Weights of a small image classifier: 29600 steps.
Rows from block 4, named by matrix and row number. Rows with one number belong to one attention dimension. Each number is 128 + 32 x the weight over its row's rms, rounded and kept within 0 to 255. All counts start at 0. After the name is the row's rms in percent of the matrix's.
# v: attention query, key and value (stacked) (model.blocks.4.attn.qkv.weight, 864x320, the v third), inputs 214-319
# proj: attention output (model.blocks.4.attn.proj.weight, 320x288, transposed), outputs 214-319
v.248 103 [220 146 168 100 125  99 171 136 139  83 118 122 133  94 121 194 141 134 151  98  72 163 103 110 116 114 124 115 138  94 107 131  79 100 160  87 164 162 113 138 113 114 133 125  79 165 207 198 137 125 123 104 114 142 103  99 156  88 150 133 188 105  62 137  92 131 116 128  94  86 105  95 146 134 145 146 187 125  84 140 156 163 117 111 144 119 152 140 148 116 102 111  99  69 120 134 141  92 103 125  63  83 115 126 116 144]
v.249 096 [110 100 141 162 178 104  80 150 111 108 123 100 109 108 125 119 129 133 127 140 116 118 133 179 137 147 144 178 166 127  75 179  84 145 132 106 146  50  83 134 154 134 150 134 105 114  64 140 108 100 114 180 128 180 116 119 127 136 183  98 206 106 130 120 143 138  43 115 136 138 103  88 118 144 116 160 190 165 155 122 167  70 135  93 158 129 139 169 188 153 119 104  98  77 101 128 114 141 116 102 124 117 100  49 111  68]
v.250 102 [210  95 156  98 138 107  99 128 110 131 124 105 123  82 133 137  94  97 134 116  82 140 143  94 110 103 222 128 156 123 108 189  59 156 115 123 100 153 124 167 159 126  87 137 133 119 187 126 155 113 142 114 160 105  66  80 164  81 126 106 168  95  88 130 110 129 101 165 139  67  90 136 110  67  84 143 103 142 164  73 163 122 132 192  92  85 120 144 166 103 120 128 106 140 104 114 113 120 137 134 140 133 120 146 136 143]
v.251 094 [131 109  73 163 167 154 118 197 144 170  98 146 193 141  95 117 118 121  84 131 164 141 111 124 120 115  79 164 118 102  99 160  90 135 182 170  87 148 173 163 169 179 102 115 140 160  95  92 107 122 177 128  98 111 123 109  61 141 197 221  76 144 130 161 110 116 138 139 172 111 117 117 127  73  96 145 115 177  91 139 112 121 128 200 129 146 143 147 179  68 121 161 114 109 129 186 163  93 122  76 124 105 126  75 113 102]
v.252 095 [159  85 207 111 137 126 109 117 126 122 100 111 135 162 119 120 130 155  74  89 116  90 116  87 149 161  91 141 145 163  38 176 117 144  90 191 118 146 145 142 177  84 183 153 191 104 144 138  72 105 136 115 137 136 103  65 136  82 137  91 145  98 106 148 144  99 160  91 176 132 129 129 118 116 153 117 128 161 141 168 120 158  54 161 169 111 136 117 140 113 173 120  93  84 114 163 158 102 126  71 190 119  83  83 159 105]
v.253 110 [128 152 125 132 156 137 156  89  81  79 149 152 151 159 158 132 175 154 148 111 170 158  89 122 164 128 119 110 143  87 139 131 121 122 133 122 124 128 120 121 115  83 128  86 116 191 185 128  96 147 110 102 153 122  89 156 104 193 131 173 132 156 112 172  59  92 142 158  79  97 176 109 114 119 159  90 152 200 117 124 162 100  85 165 113 112  99 110  91  87 122 139  81 176  92 127 127  89 172 100 104 165 148  93 144  93]
v.254 097 [ 96 121 139 143  51 119 110  89 151 155 181 160 147 120 106 177 107 109 166 149 152 151 106 130 164 167 169 138 123 137  87 180 124 124 148 170 114 142 104 121 113  94 179 119 153  88  84 164 102 146 155  80 107 126 189 125 132 124 125 156 117  69 167 136 142 130 116 126 100 156 127 199 140 156  80 218  93 129 108 140  89  84 137 121  67 172  98  92 155 154 122 144 147 190 119 121 101 126 101  99  80 130  90 126 133 132]
v.255 105 [145  63  78 147 198 129  91 133 104 123 138  94 114 202 118 115 101  78  84 106 119  61 122 106 148 141 145  98  99 142 100  65 154  48 110  84 122 106 177 138 144 131 180 147  47 108  86  31 141 166  62 147 105 181 159  89 102 136 156 176 137 179 149  70 138 150 108 131 181 164 157 131  80 162 141  95 176 161  72 144 114 127 132 157 193 119 143 101 142 118 120 101 155 106 146 136 154 139 143 126 101 144 175 169 159  88]
v.256 096 [ 95 125 145 131  73 135 162 121  98  89 104 163 155 128 154 179  71 116 142 175  65 111  94 100 122 101  93 154 113 134 204 126 127 111 103 134 117 146 103 126 169 116 175 195  82 118 112 124 127 130 105 191 119 142 157 138 185 102 101 114  76  96 109 133 160 168 176 157 144 155  81  87 141  88 144 141 128  99 142 114 133  78 156  79  57 153  93 112 158 129 146  68  40 105 112  95 114 161 183 187 110 129 142 103 107 125]
v.257 111 [150 122 125  74 101 138 150  60 191 127 101 126 125 111 153 142  98 116 140 184 209 197 219 193 184 124  35 111 124  84 116 121 147 123 108 164 119 171 182 156  92 181  92 132  57  90 124 122 155 151 123 146 129 102 126  67 155 109 112 149  80 167 109 113 101 117  92 145 127 135  99 104  94 150 168 166  88 145  99 117 104 131  72 114 132 139 143 133 154  74  69 137 154 150 153 145 117 103 156 154 142 208 170  86 193 130]
v.258 098 [213 145 175 129  88 138  91 149 148 193 128  95 167 121  91  87 137 120 153 150 170 126 139 111  98 190 115 168 116 120  71 139 150 190 128 113  65 129 142 141 112 109  81 116 168 130 138 106 128  66 141 108 112  87  90 158  95 154 108 175 110 156 108  89 121 185  51 105 114 129 102 106 172  78 127 136  71 106 137  66 159 132 108 170  76 110 112 114 122  68 155 119 167 115 166  86 133  93 136 122 147  92 126 140 110 110]
v.259 096 [163  64 115 124 138  99  89 203  95 158 122 220  79 131  96 189 139 134 134 104  79 149 132 210 144 125 166  99 127 142 140 135  95 158 165 116 144 152 137 131 132 147 149 132 198 108 145 140 158 176 133 132 109 131 145 129  84  81 102  77  82 181 138 168 148 103  92  90 118 107 128 112 166 134  93  91  90 149 175 159 175 128 186 137 117  89 120  77  87 115 142 127 128 107 133 149 123 157 209  89 137 122 194 111 128 132]
v.260 100 [142  96 128  92  82  79 137 143 182 138 106 115 130 109 118 141 157 185 115 129 109 156 136 116  91 118  98 144 149 167 171 141 109 120 176  86 122 133 112 139 187 128 100 142 123 159  87 146 167 176 116 112 141 166  96  60 133 157  78 116  85 155  79 161 157 103 130 177  85 111  94 100 213  86 135 150 174 119 195  70  59 152  92 193 149 130 146  85  88 143 103 165  93  66 115 213 119 130  71 199 109 132 153 113 115  94]
v.261 099 [157 166 101 142 134 162 161  91 139 171 127 100 205 109 123 114 108  53  82  92 143 156 151 147  59 129 111 103  90 140 157 135 106 149 125 112 111 129  95  97 116  98 191 125 125 172  64 101 152 154 135 137 109 126 107 134 140 131 171 203 170 164 138 115  93 136  72 142  96  80  95 173 178 164 123 157 150 169 154  66 178 148 148  84 158 167 168  98 113 118 136 140 162 140 147 202 136  92 115 119  90 111 113  84  87  93]
v.262 096 [126 117 162 103 174 148 110 111 184 124 113 162 111 135 105 163  87  93 156  74  94 139 176 102 153 128 130 142 138 129 139 142 109 154 145 129 110  85  52  45 121 113  82 147 133  67 135 110  77 122 138 138 147 110  72 147 113 148  95 109  69 145  60  99 113  51  90  72 172  84 114  86 121  94 102 143 171 131 123 129 176 106  99 124  76 107 172  98 128  89 157 156 124 165  89 149 156  87  63 118 131 145 174  87 133 128]
v.263 100 [146 161 140 123 173 139 148 164 153 156 122 159  83  45 152 120 132 168  96  93 138 164  64 103 142 107  88  76 104 158 146  59  58 173 131  98 112 153 127 120 149  79 102 142 175 158 118 105  82 189 138 127 101 122 147 128 128 114 108 101 115 136 141  95 159 149 170 149 138 122 144  69  88 150 172  82 156 121 145 144 159 194 180 111 180  95 154  75 117 104 115 129 135 117 132 156 130 105 111 143 128  93 141  96  57 169]
v.264 100 [124  21 127  92 190 104 152  82  65 154 127  71  98 135 168 168  67  84 145 130 132 144 157 139 139 162 142 138 107  98 123 166 160 117  58  73  66  82 189 149 163 161 146 137 105 122 124 181 154 126 140  77 162 128 135 107 110 124 113 127 169 122 171 152 102 166  90 156  93 166  60 105 147  90 138  92 129 131 108 135  80 145 134 122 149 155 146  98 180 135 111  94 130  92 134  98 149  96 165 113 122 123 182  66 133 120]
v.265 100 [111 130 181  77  82 185 139 134 172  78 124 102  97 100 124 143 101 147  95  92 172  69 142  76  72 159  64 155 127 100 106 155 110  84 202 114  84 166  91 144 171 147  86 174 135 124 122 134 139 135 117 130 169 177 119  70 119 124 108 135 118 114 123  69 143 147 110 184 107 118  92 175 171 158 158 122  84  97 168 113 165 161 158 143 126 162 123 127 153 155 146 157 108 146 118 118 136 127  59 119 147 104 153 111 138 177]
v.266 099 [143  73 118 145  90  97 139 118  81 137  80  84 134  78 110 107 141 150 203 164 103 205  89 150 167  93 122 185 133 114 133 129 113 208 104  89 141 125 142 153 145 125 189  95  92 133 182 108 133 136 139 162 198  96 124 115 115 164 117  83  77 144 102 154 166 158 129 123  53 121  74  98 138  75 146 122  91 127 135 101 121 105 136 125  96 155 128 117 141  93 130 117 132 133 106 108 102 165 168 155 124 117 114 114 191 103]
v.267 097 [123 130 102 112  94 140 114  87 169 138 113  75 110 125 156 163 169 147 149 122 128 111 137 141  81  72 123 154 125 148  86 166 150 143 112 117 123 191 113 130 130 114 130 202 136 192 161 131 128 102 103 186  68 114 102 113 148 145 115 151 116 145 117 173 140  77 155 156 146 111 150 137 169 133  86 100  90 111 147 135  98 147 150  99 100 153 164 126 100 138 144 111 101 195 129 107 189 140 178 132 120 125 115 135 100 148]
v.268 098 [125 163  91 118  70 122 106 127  88 137 114 140 102 144 118 120 118 145 103 113 126 156 186 174 162 187  86 124 112 163 163  84 139  89 133 185 164  50 104 116 128 110 110  89 128 128  88 134  66 151 169 150 108 106 123  95  80  84  95  97  93 118 127 175 113 123 131 140 157 169  70 104 149  76 121  91 113 131 105 179 117 121 142 152 163  87 170 152 121 111 161 119 162  50 133 159 189  82  99  85 142 162 155 179 123 162]
v.269 111 [ 76 135 108  85 137 172 111 115 173 150  94 106 143  83 175 127 106 124 133 138 150 135 157 112 104 145 101 112 118 174 149 130 148 120  94 142  84  77 114 147 162 126 185 123 168 168 135 173 115 159 113  81 128 120 132  92  67 152  95  68  90  79 180 102 150 123 167 119  76 100  16 110 118  66 111 163 115 136 145 120 145 136 197 159 120  97 154 109 117 100 147 133 129 135 109  70 144 123 125  67 103 164 107 117 121 167]
v.270 096 [200 176 179 110 124 126  96 134 145 114 126 165  85  61 175 153 103 159 136 103  93 142 118 148 132  94 130 181 168 149 115 175 123 113 145  99 137  94 119 178 114 139 138 149 156  96 133 114 131 207 112 153  93 121  73 101 221 106 148 142  92 158  84  73  91 108 142 113 198  90 146 158 162 127 121 118  73 184 136 143  80 102 145 117  63 128 145  71 105 126  92 161 151 162  69  36 142 103 148 126 120 151 144 181  72 132]
v.271 089 [118  99 119 127 117 205 125 123 132 165  88 118 131  82 161  64 121 119 116 150 106  98 160 135 102 123 184  60 134 153 170  88  97 237 130 107 107 118 134 157 115 128 100 133 184 113 112 172 113  69 149 175 100 122 102 123 112 124 128 166 149 164 121 101 176 167 111  82 156 123 140 160 154 150 136 142  66 120 100  96 142 144 137 116 141 125 171 109 175 145 159 153 126 104 127  94 115 120 118 106  76 129 106 195 103 136]
v.272 103 [124 146 100 173 178 123 151 120 142 187  92 134 153 167 111 118 136 123 157  67  93  53 119  87 126 111 108 133  76 125 120 146 105 136 139 125 142 124 127 173  78 137 142 162 135  93 118 105 149 147 156  45 101 102  71 157 136 135 131 152 149 132  80 121  95 157  71  89 141 170 148 166  75 101 120  72 142  97 164 145 241 146 166 122 146 144 178 149  74 149 116 150 136 133  73  84 153 138 132 168 124 186 127 188 124 117]
v.273 097 [175 111 184 104 169 113 207 126 119  98 155 145 132 123  56  67 103 131 142 145 142 196 114 132  76 173 110 136 153  96 141  89 111 217 135  63 107 122 144  75 113 167 138 185 130  98 171 205 154 105 100 111 152 134 136  81 150 146 118 111 146 128 132 145 133 120 102 187 118 203 141 101  71  94  76 145 162 174 144 111 174 124 114  70 127 113 100 141 106  84 118 112 144 154 110 142  82  91 124 139 125 130 134 116 160  91]
v.274 102 [171  77 112 164  86 143 126 139 163 116 146 111 126 100 195  59 133 140  75 220 103 159 171 167 221 136 164 143 159  79 204  88 149  91 129 130  94  98 181 151  86  89 115 112 100 135 111  94 154 117 109 140 102 163  86 125 116 150 145 145 134  49 103 121  98 149  81  70 125 130 102 129 184 147 208 195 126 127 121 121 142 168 121  91 121 183 172 169 123 127 103 120 133  96  92 140 142 152 111 134  73 158 112  91 127 113]
v.275 106 [118  53 152 112  95 121 171  89  92 159 157 124 124 114 144 112  59 131 158 160 144 129 143 174 149 121 106 123 160  65 118  80 109 130  89 100 137 134 131 134 152 140 180 113 115 108 129 107 137 120 127 157 104 132 174  99 164 123 100 120 136 115 133  97 161  98  89 124  80  93 109 130 143 104 114 120 110  66 163 148 110 114 130  96 137 144 105  93 105  97 164  85  74  60 134 163 122  98 112 157 140 157 121 115 119  91]
v.276 102 [171 159 116  63  44 129  58  75 131 111 130 142 115  80 115 122  95 170 150 111 110  89 143  65 133 135 122  87 115 200 127 117 135 100 106 120  76  99  64  90 125 127 154 182 186 141 100 143 123 104 153 117 113 133  65  97 141 137 140 122 167 103  69 164 104 138 125 184 147 158 141 150 112 142 137 127 131 103 107 180 178 133 194 169 147  77 151 150 128  91 152 145 127 157 160 147 189 137 119 119 143 173 120  74  81 105]
v.277 098 [ 92 115  79 110  81 101 108 149  72  85  99 141 115 125 119 135 150  84  92 106 142  89 103 124 166 125 137 102 134 172  76  56 155 118 158 127 117 195 113 114 129  96 121  58 164 132  76 139 127 112 131 138 104 136 135 149  67 120  76 124 156 138 142 152 117 122  87 140 113 154 111 190 119 181 166 164 134 107 143 151 115 150 181 136 179 128 117 127 140 217 113  93 180 112 147 177 101 129  98 137 126 116 188 133 170 185]
v.278 107 [114 102 124 107 144 155 193 102 106 178 148 146  58 149 112 172 145 152  65 111 130 178 119 130  58 125 135 107 158 101 103 137 125 142 112  95 153 130 144 130 112 124  81 120 173 145  73 149 152 125 137  94 175 110 168 155 176 140 203  73  97 157 149 172  96 105 169 149 100 130  71 114 178 144  69 102 138 110 129 147 139 142 104 103 125 173 138 129  71 178 209 138 174  89 125 142 115  83 132 158 127 114  95 177 124 102]
v.279 112 [127 131 145  59 146 136 147 123  99 139 159 137 206 102  91 136 165 100 136 193 103 155 103 110  60  89 179 120 117 145 158 149 134 103 145  63 156 136 133  91 136 158  90 126 151  82 107 101 153 137 142 123  91 134  92 179 138 111  76 176 137 132 169 195 138 149 109 118  89 179 129 125  62  88  80 101 110  74 134 191 160 110 117  90 103  99 110 110 125  64 124 104  98 177 124 110 106 100 113  73 107 115  95 144 199 135]
v.280 103 [180 122 105 113 137  90 164 157 131 165 154 141 128 173  83 156 139 102  69 138 173  90 114 118 174 169  72 126 112 118 115  71 115 141  56 116  80  80 110 152 158 140 140  90 125 127 113 109 170  87 144 120 100 162 113 149 113 128 212 107 155 127 191  47 122 153 137 110 184 176 139 114  95  78 105 164  59 134 139 113 100 136 150 162 202 163  97 118  98 176 171 149  89  74 206 125 106  87 117 157 128 156 151 134 161  57]
proj.248 102 [119  67 113 107 127  97 165 149 142 176 161 121  59  63 114 142  73 170 183 121 134 146 148 138  91 129 162 115 129 168 133 119 138 118 137  67 129  93 129 129  83 144 136 137 124 149 137 115 182 124 153 154 180 166 167 108 138 155 141 157 121 162 121 172 131  64  98 144 137 110 116 150 154  85 154 133  60 190 139 128 117  92 128 169 139 144  75 132 142 150 124 135 143 163 139 156 128 113 113 173 111 140 113 164 148 129]
proj.249 094 [147 142  65 183 103 124 152 171 172 181  83  81 103 149 126 120 150  99 187 126 129 109 137 128 127  93 175  95  91 178 118 161 110 141 123 125 140 115  71 189 155 127  66 101 114  88 155 108 141 125 140 111 119 103 139 129 139  85  80 161 138 131 147 146 176  34 152 102 125 122 175 199 185 135 120  85 120 173 152 108 144  87 143  98 115 156 209 143 124  55 120 170 120 112 127  76 129 131 136 135 161 103  81 178 177 149]
proj.250 103 [174 137 132 163 127 124 101 157 162 117 108 167  94 145  79 165 127  62 115 149 108 120 134 114 127 123 117 125 108 111 134 140 110 148 163 179 154 155 108 148 119 119 114 130  72 139 142 103 161 156 153  98 139  72 126 157  83 143 147 163 113 123  95 110 174 198 127 146 134 158 134 151 139 140  92 202  76 149 186 200 165 151  99 132 103 133 140  90 136 136 178 121  75 176 114 167 102 130 114 115 128 100 157 122 102 125]
proj.251 100 [145  73  77 166 160 172 106 115  91 115 187 109 134  99 145 102 120  82 168 106 150 110  90 158 120  93 187 138 146 111 178 173 133 180  77 100 105 141 154 120 155  85 182  80 126 169 150 104 137 114 121 103 131 138 126 126 107 108 129 125  84 158  81 120 161  76 135 132 131 124 174 116  86  90 108 127 141 111  98 163 132 101 123  98 127 117 122  96 145 177 111 101 159 113 126 167 151 162  97 148 119 148 152 125 148 133]
proj.252 092 [180 102 148 131 134 144 138 142  87 160 169 159  75 121 111 101 119  91 206 110 167 155 121 120 153 149 131 135 164 108 137 126 135 120 146 125  72 163 129 109 130 101  99 160 120 115 169  83 111  89 143 124 108 121 121 146 197  95  92  90 140 134 107 132 156  39 114 151 125 156 113 153  82 109  75  99  94 139 155 101 163 106 164 132  84 169 156 114  61  95 122 130  74 130  95  98 166  73 104 111  66 165 165 160 171 102]
proj.253 103 [131  67 136 132  90  71 177 153 141  98 125 114 120 103 103 135 164 128  90 125 125 167 117 129 123 161 107 152 210 156 146 153 124  86 146 119 128  94 164 112 147 125 113 115 121 122  95 138 108 109 168 100 112 161 177  88 150 110  82 138  98 127 108 117 120 147 188 124 106 116 118  54  92  93 113 131 146 176 104 120  47 185 140 166  72  93  87 107 141  88 150 145 134 190 208 122 206  89 163 110 146 114 144 144 107 145]
proj.254 099 [164  74 112  85 126 112 148 122 111 112  76 103 143  92 156 205 167  97 117 108  32 121 144 201  94 102  96 157 145  95  83 190 103 130 120 134 122  87 102  99 142 162  89 142  89 105 137 140  97 102 126 110  99 116 112 164 128 177 118 141 140 143  83  57 143 117 183  88 165  85 147 176 144 111  96 133 151  53  69 130 176 141 144 131 128  92 131 117 166 133  45  66 113 148  45 189 146 151 159 108  91 107 154 144  74  79]
proj.255 097 [157 186 127  99 187 149 109 139 124 175 108 170  92 114 176 113 147 204 137 142 137  91 155 175 128 143 137  83 113 135 170 122 127 155  63  76 109 122 103 110 111 120  85  73 177 134 126 103 130 152 109 138 149 128 135 112 132 107 167  95 148 145 120 130 124  89 134  94  61 105 133 116 131  65  74 131 149 135  79 131 146 134 111  67 137 157 140 167 170 162 134  70  83  90 108  89 144  59 158 125  85 148 124 158 126 114]
proj.256 095 [ 65 110 100 136 135 102  97 131 140 120 132 200 136 154 121 133 135  84 171 176 151 157 101 158 127 168  96 147 123 112 111  98  51 122 166 163 147 120 140 147  64 162 125 163 130 117 204 218 121 170 135 112 174 152 125 154 117 190 159 145 140 148 121 103 107 105 169 153 155  97  76 164 159 120 133 183 116  23  46 171 135  98  94 143 177 179 113 129 161 133 120 153  62 127 119 173 154 128  98 150 116  91  88 106 162 151]
proj.257 114 [103 116 164 101  79 116 109 190 136 112 154 108 119 122 160 142  76 131  64 148  98 114 107 152 117 160  86 123 129  78 161 125 104 114 127 177 114 127 169 116  56  60 140  98  97 140 100 117  84 184  98 111 132 164 202 136 106 212 172 134 120 112 138  96  83 154 150 172 145 123 141 139 133 112  75 119 142 111  95  96  93  97 109 125 107 144 112 108 113 156  88 126 125 145 150 138 151 105  63 101 128  60 131 180 145 130]
proj.258 097 [153 120 149 198 157 108 127  99  92  92  96  92 105  90 137 141  75 125  66  26 182 140 118 140 142 130 144 160 130  73 150 158 146 130 105 176 176 145 107  89 158 108 144  75 156 168 117 140 142 106 142 149 100 155 139 105 121  99 133  51 102 152 142 158 107 117 145 117  90 143 129  78 102 126 171 154  74 103 133 140 152 119 160 133 153 130 220  99 134 137 162 148 126  92 100 196  94 153 101 141 141 156 147  69 117 108]
proj.259 095 [135 119 195 155 144  96  84  96 119  66 144 119 104  91 149 180 105 119 128 131  78 147 124 109 111 126 116  85 114  78 150 161 131  86 104 156 164 170 122  30 151 119 124 137  83 166 195 145 110 115 101 146 152 191 105 125 113 168  96 149 122 136 157 180 175 139 131  76  47 145 133 135  92 153 106 199 143 156  98 119 133 175 126 132 122 119 100  90 147 117 105 140 125 102 107 144 133 135 100 161 136 106 101 108 105 104]
proj.260 099 [120  98 138  73 142 161  97 148 113 106 139 105 140 128 114 159  57  89 146 148 143 135 142 128 108 160 146  93 144  63 148  98  88 113 109 198 121 114 153 136 150 216 144  89 152 132 160 126 157  85  86 143 171  85  90 123 131 176 103  43 139 173 118  58 105 162 114 186 178 136 164 107 131 116 115 136 101 134 199 187 168 144 149 170 168 151  79  72  94 185 128 129 146 129 137 145 111  98 121 138  97 112 116 102 127  88]
proj.261 104 [191 125 142 129 161  97 116 186 116 122 169 158 127 143  89 144  95 213 106  74 124  76 106 113 150 110 148 139 168 130  98 139  95 101  88  30 131 135 134 103 131 116 104  95 129  89 157 118  92 122 108 140 142 120  38 143 103 148  97 157 129 123  38 107 156 126 117 173 164 131 147 130 140  82 157 131  94 135 146 125 172 119 156 162 147  58 136 110 110 129 115 155  91 101 115 157 180 171 172 129 137  63 138  40  97 115]
proj.262 096 [ 91 133 119 139  67 135 168 147 134 173 121 111 114 112 130 142 121  56 122 199 123 192 119 147 184 137  92 136 159 144 133 139 132 127 100 173 124 149 140  75 125  74 181 127 104 173 142 190 148  97 137 162 114  58 109 143 109 111  84 147 134 126 123 114  63 145  82 160 140 130 137 203 125 123 102 168 146 160 186 142 121 162 131 173 101 156 138 137 160 135 132 106 133 134 136 170 125 135 127 159  87 173 136 178 152  86]
proj.263 105 [145 178 155 211 116 136 120 166 126 101 116 137 193  90  84 110 119 132 160 120 169 113 114 105 102 180 163 122 182  84 174 119 125 130  93  91  91 104 152 117 130 152 116 111 149 210  78 122 174 109 135 103  68 178 169  86  82 159 105 104 160 168 179  88 126 112  93 156 100 135 113  99 124 181 152 175 105 163 106 140 117 117 145 159 120 108 100 145 117 175 121 139 126 112 112 146 123 168  94 158  99 159 195  97 211 172]
proj.264 103 [176 118 121 175 172 124 126 128 117 142 148 144 157 119  80  95 143  79 162 100 136 103 129 109 112 131 185  80 111 149 104 129  95  73 125 131 120  98 140  84 166  56 159 157  89  74 119 183  73 141 145 109 170 144 177 106 167 160 225 125 167 167 148 171 115  63 128 141 127 107 135  97 188 121 119 192 150 147 142  87 107 108 114 157 134 137 117 104 140 168 141 143 115 118 172 154 128 132  93 118 114 131  74 123 145 142]
proj.265 098 [ 86 141 103 136 107  99 115 150  95 161 164 120 130 132  86 109  94  92 160 104 140  89 127 129 113 118 163 185  92  88 139  95  98 151 112 169 132 154  70 148 122 168 182  66  86 104 101  99 116 142 133 162 113  88  88 162 171 123 109 102 155 138  48  85  95 124 134 148 160  95 133 169 158  68  83 151 172 101 168 122  94  96  99 117 138 171 181 123 180 178 166  72 117 182 143 140 158 105 101 119  78 138 138 150 176 192]
proj.266 097 [156 151 153 121 179  54 147 176 102 112 117 163 130 122 158 103 179  69  76 106 130  98 135 101 104 170 151 164 144 132 152 112 119 146 197 175 167  70 146 137 129 105 111 106 103  88 145 111  85 119 145 107 150 124  79 130 102 104 117 185 136 181 140 137 138 106 194 165 103 108 159  54 131 113 154 120 102 120 110 161 127 139  92 142 107 177 160 134 135 142  70 120  97 110 131 198 138 151  92  95 189 112 107 110  91 133]
proj.267 097 [ 82 162 123 150 117 120 167 123 121 112 104 201 134 136 146 155  96 124  95 141 116 136 104 178 108 183 121 121 131 160 148 199 180 120  59 147 115 100 191 126 141  96 156  79 127 101 141 160 131 129 120  99 191 146 140  65 148  68 135  90  84 138 125 134 193 175 137 122 215 119 129 131  74 108 129 135 144 133  96 168 154 176 138 140  99 124 130 102 160  67 139 126 111 122 106 137 146  76 140 118 144  74 162 123 102 164]
proj.268 097 [152  93 153  99 128 155  82 143  83 127 170 161  95 131 127 113 124 127 156  80 153 158 153 120 130 152 162 177  73 139 201 169 114 123 181 111 113 132 172 130 121 192 120 121 103 175 120 122 151 121 124 126 104  77 125 187  97 116 148 128  90 126  92 139 107 156  76 153  87 171 127 137  95 145 109 104 147 129 102 118 145 218 104 145 126 129 107 112 164 172 102 119 229 121 139 204  98 152 110 170 117 106  72 186  96 160]
proj.269 106 [ 92 145 147 163 105  78 219 113 103  82 157 173 127 134 102 136 164 176  98  84 100 115  64 172 112 199 116 161 120 105 184 172  85 104 176 154 150 161 154  60 147  98  78  82 119  45 128 149 149  88  84 116  87 154 141 178 167 102 123 134 103 147  82 108  76 144  99 121 112 164 118  83 136 108 112 140 120 122 158 109 115 229 116 178 130 144 156 114 112 130 170  79 129 138 159 147  95 158  85  63  92 143 161 104 116 124]
proj.270 098 [145 148  84  98 177 135 110 123 123 196  90 136 160  81  87 149 112 131 130 139 106 147  85 163 155 116 207  86 139 111 162 135 204 110  68 193  96  64 154 104 143  78 115 117 123 122 170 118 151  96 112 114 151 147 133 108 133 172  94 122 124 124 142 115 139 171 152  93 116  95 129 153 120 100  77 165 170 125 102 152 135  93 183  96 142 159 123 115 145 135 113 153 118 134  48 111 153 152 126 156  82  84 112  86 104 122]
proj.271 086 [151 152 177  88  99 168 136 145 142  90  75 166 104 116 109 209 145 116  83 142 133 125 137  77  55 109 120 179 160 131 131 147 120 100 169 103 167 134 145 134 114 119 102 113 118 158  68  74 109 171  93 125 134 105 114 164 119  56  75 127  73 108 126 148 168 150 180  69 120 130  60 113 119 190  98  80 130 135 194 152 146 123 154 152 128 119 159 127  66 113 105 110 124  51 166 188 130 140 172 118 126 170 195  48 128 165]
proj.272 101 [116 135 102 143 129 158 118 139 139  80  83 136 116 102  64 134 147  82  93 174 157  68 135  93  86 102 178 105 163 173 105 128 159 143 124 106 110 151 136 110  90 136 138  94 140 100 107  47 159 107 109 121 164 123 187 129 110 129 114 125 145 130 162 189  87 138 135 151  89  61 100 130 132 152 141 168 136 145  91 166  96 145 134 115  87  95 141 123 171 173 169 112  80 157 165 233 102  85 133  66 147  71 119 150 103 132]
proj.273 097 [ 91 162 130 169 145 152 103 103 125 147 150 121  40 134 131 135 147 131 105  72 127 132 120 130 122 200 100  92 138  95 121 139 164 135 156 165  99  97 167 144 120  91 190 154 106 142 118 131 144 176 208 176 138 102 135 119 137 172 150  99 113 156 147 144 133 149 130 139 102  93 160 112 176  81 158 139 136 153 162 146 102  61 108 180 109 159 109 104 121 131 129 108 113  79 175 139  92 127 152 144  96 148 159 161 199 165]
proj.274 105 [106  20 122 100 104 141 142 120  76 153 132 140 104 138 182 118 165 112  91 112  84  99 211 158 117 139 132 130  81 144 126 134  89 121 123  70 161 136 147  96 171 156  92 132 160  79  99 187 164 186 131 147 167 145 114  75 142 121 132 110  86 143  69 130 154 107 170 136 154 106 109 134  70 138 106  67  82 128 128  90 154 149 129 155 113 146 161 122 103 132 136 153 156  83 102 120 190 162 123 174 164 142  96  97 140 115]
proj.275 094 [162 140 189 131  95 133 153 170 151 115  84  92  93 126  57 174 117  78 117 102 126 155 128 100 127 147 113  87 112 109 132  96  95  74 192 212  99  96 132  85 152  84 106 144 156 128 161 110 121 120 171 137 166 132 116 141 117 181 140  81 111 117 183  96 136 117 154 154 184 146 147  94 100 151 127  82  94 154 141 107 164 115 117 198 154 189 147  54 119  87 158 139  94 156 119 117 172 103 144 168 101 135 141 155 175 125]
proj.276 092 [115 140 109 164 101 158 173 143 128 124  94 123 198 131 198 130  98  97 123 105 145 167 136 138 117 186 129 205  82 117 120 121 110 136 157 116  98 155 191 135 122 141 140 162 133 115  93 158 123 152 128 123  86 108 154 119 152  76  94 130  68 130  72  92 125 183 144 134 158 131 124 127 103 158 120 106 163 115 136 121  80 198  79 152 183  46 108 111 113 164 110 136 184  94  82 151  57 127 100 104  83 171 191 121 174 170]
proj.277 097 [158 108 108 136  96 148 130 118  75 104 178 171 186 160 107 103 130  83 129  97 172 168 127  66  95 125  64 159 125 160 122 175 110 120 124 149 138  99 119 122 157 169 132  78 156 147 132 115  93 120  89 144  88 154 115 124  95 127 185 147  98 147 143 150 182 108 122  77 208 183 131 144 160 171 109 139 167 208  98  75 124 161 127 115 103  89  97 215 119 150  99  93  91 121 114 142  89  99 101 169 145  83  96 160 123 109]
proj.278 108 [ 52  89 148  89 138 102 181 161  98  86 120 111 161 152  69  73 133 106 135  74 141 135  92 113 103  74 138 108 144 201  99 150 119  97 129 158 117 137 153 114 164 118 163 130 128  95 156 101  62 140 148 106 127 126  91  75 149 132 100 136 108 132 122 189 138 141 107 128 135 137 154 106 105 128 135 130 142 154 192 176 127 173 115 116 164 123 137  72 166 153 141  92 106 161 149  92 136 124 168 104  86 108 136 143 163 105]
proj.279 106 [ 97 121 124 141 138 115 118 117 111 178  93 106 112 109 108 194 184 122  84  85  89 109 138  80  96  85 121 108  69 122 112 121 146 144 117 109  92 117 103 135 137 162 174 151  86 145 167 232 119  72  80 113 162 176  52 195 158 128 102 116 130 130 180  74 116 136 193  60  97 126 152 134 104 185 134 170 200  84 139 180  75 159 103 139 152 134 125 144 159 121 141 121 150 157 140 153  90 140 152 109 118 126 165 104 128 134]
proj.280 098 [ 96  95 172 162  93 120 149  84 146  89 139 123 176 112  96 100 139 193 141 116 109 107  76  97 112 107 147  78 184 104 151 135 120 148 152  75 155 120  94 118 106  99 109  87 206 124  98 169 114 168 135 133 158 122 141 157 134 122  81 119 125 142  82 211 113 110 126 164 129 139  61 102 117 105  72  57 126 119  76 105 157 110 166 153  95 101 130 142  79 164 142 139  57 132 122 179 117 133 104 180 156 103 117 143 199 104]